{"crop_scale_min": 1, "text_encoder_drop_path": 0.1, "beta2": 0.999}
Rows from block 8 of the image encoder of a small contrastive image-text model, named by matrix and row number. Rows with one number belong to one channel. Each number is 128 + 24 x the weight over its row's rms, rounded and kept within 0 to 255. All counts start at 0. Numbers have three digits each. After the name is the row's rms in percent of the matrix's.
After each channel's rows are labels from the 100 images, of 14848, where the channel reaches its highest value: "peak on" is the class under the peak. Only what is clearly more common there than usual is listed. The data: numbers of one to four digits printed on busy colour backdrops.
# sq0: squeeze pointwise conv (encoder.blocks.8.sq.0.weight, 96x384x1x1), inputs 77-153
# e10: expand pointwise conv (encoder.blocks.8.e1.0.weight, 192x96x1x1, transposed), outputs 96-191
# e30: expand 3x3 conv (encoder.blocks.8.e3.0.weight, 192x96x3x3, transposed, each kernel summed), outputs 96-191

sq0.10 092:107104149128171115146111149135138140145143129109130137096129130094129143171128140137121160115124128158135143131097137146139109145145138131134142123127136125147147125142119107133142113115100126111130115128178120138117118124136155143
e10.10 092:144097091127133128157099160112131097134164124078137131104095112135125161125124102111092106118139134082145121084139095151145110130113121115112070156117164132118108112078092156114123110118108106155072095108123110128134137127098083138118124121133124103119131081098124093110138144095106116118
e30.10 102:116124071105135083132108139130124148088121118135091134141169110121103106108120130109124163104128112104062119141149115117144129126122084099117095100117109122097132138112128154112119106130116142131070125125096123116096116110126139128094128092124133079111141140138117101099115083110106108165
peak on: digit 1

sq0.9 114:151133120092140135140113126170141122133113125130117143130124114111127114138136115087128107149099177125137114129088127149123152127087143098118104135142120112125118121138131146153131129129132125146132093106146134107111115128119142153
e10.9 118:170121130156130129150128095098160106127103089104136164111136125121131137124124107103132138124132139119141120137082103100120136133112129119094150127155137101147069123132083132101100149126126085084158111134155152119137145162142091143131125134137109129141118140107118110120126137133098128076
e30.9 135:132104128124102135127099142076136120141108126128136147195116112106124079129132131122106135122090100111098123093132095103185105109091107102147155105098109099139093128133108121099093088156101147125107105092141117085116122141109143121108170100131110123111127139119142103127111160117117182111
peak on: digit 4

sq0.41 118:141114141127114120127128134124146126128122112145131144134117135130132086138133133122138119127137114131129136107129098119137121129142120111103132130125137136150110118111137141129129130121138125116140113123133134113107150154145124143
e10.41 083:131106137123116140161136135084127099137164105142124101143088139137099147146148095095136060132160130101148129071119134154163109135109141119125095127111152131144148155112111169129122133107119156170121087082115158134131100116110081107145140146109146125109136103131140113146142129103108121073
e30.41 100:118160111116144097144138148148162154059148128162113157098182111140062130135149139119155171128121134137098134143137145126136127074144124117139101098114125154121138104118136132142131121133131123131067135128134138123133108131144106136138135123122163084117134126136127107026136114100130107154
peak on: digit 5

sq0.28 105:139159113119143128109107105187116110109106125127107125102113125115151113116127119123127106134087166131140134130115120153106173137121142126121105102131118092122126125106151158164106119136124124129123125093110147103120114102110146159
e10.28 091:153101164131111154127147149114096133107158137129096155135109136150117156102096137072108080161168176124159114104112103123134119117150151156149117149148144118142112086119075127126118169094127152163161118124127057107147165099144118141126152122123135156089120085095088116152145083125089136143
e30.28 096:142150153139177157162090141124135158116119118150153175089142095116126139111169171084170147109133147124123144155137135136126163131143103105155138083152107125118123143095117145133146099108154099136099158165087138094119077144122130168121127136103175089108146115123106126110126148149136152162
peak on: digit 4

sq0.80 112:149136142113139146142137147104162142139135131142120150155148164141133090130152111149134118157148155131149116140139146125134138110110133115142140146138151150142126141155146141140146141146153123147145141145127126129116113130135136132
e10.80 131:145130172098120123155089136107131136132144144144173098141113143108076161164161146130133137144133124153135094129093116146152168119109151118096104132132159164114110168108149145157115136145093115121128114132163172086151069173098140100134138126141121100137159158132128128118143169112124114100
e30.80 129:039131127127039121134141141137139092127103132154113123136152108125128134090134102155136111135104142130136143143103131100125069140127134073096067104129140130142145139145142096121133150105132142114116139151093135144080143122123115134112115102130163150131132134135087113133114126100120089078
peak on: digit 2

sq0.38 103:110114082119111129151119118114136147114140117076153109091127133129157116102097154159145121089128095101115105103137137100100111134125125122137138145105128106108120134150136096114130164136126146157081130148116143123120118142135121086
e10.38 102:124147090104118056123100088133113120137100136126158112120116128104117131123115125115082116122124131114089123129110115113138162103140133094115144124129168161137115133146138101133131107144131073084089136144133144145102112163110121115145140117095100101129167172141118126121172160149138109142
e30.38 084:177091095144099147116133155109112091129115086127150118167146113165131166102124128110129135091097117121064115114132154100140119159165119122125217086121110162124108132162146164139159167155112174113104134130132127134123163110155142118123134127148116103155127127109143113127136118130119164134
peak on: digit 0

sq0.37 093:148145144105128128110148115136133126150135108115117127159143136152117117128133135162141108136149136123126121119163115110134125118140144124119116134131152152139111132127116113139138158149132107169148160125129107123115112118147144127
e10.37 108:163133105111114114157143114083115123118112120102148109102141123139101158124133096112127128142131138106118082096077122134161110145109107078070089138119156130148129136055091111163131098147077086117101082098135123148154155134105083104127158124122113090110147111093136102120104143086114105093
e30.37 079:165143091098184084133119131136084201079185124136128122124157122158081148150120141132160153129127119130097122156171156115124137089157108117139117090138114146116138115138152148165154131141123140148095150137174127144174098097149129128110137149105156104135159140132162120085127096092126109167
peak on: digit 1

sq0.34 108:147131096106135137122156112170139120133142140082133138112147130145146094107150137120140119127123181115156117106117115158113134128103138114144133131150113115099140139111133106170109138135138139137130150134105131126110116122135151151
e10.34 126:151116114170096145136129140094098147127141137091112163104118118095141131127093116117092114128144176131135133123090123145127131134150082101108143104138137124150087090070117094151097135110115138104141067128141109134119191137139088112115147131125135119107142114112133104101124104095101107079
e30.34 089:166157148104196155144064129116107163127130100114136110134100128134119121108141178086161107132124104109155119135130155123122142127148130111148136099142125118134112130139154134158126124114156121153119144138102119118133116128122127149104112142109152103144125092114107131132138140133156201164
peak on: digit 4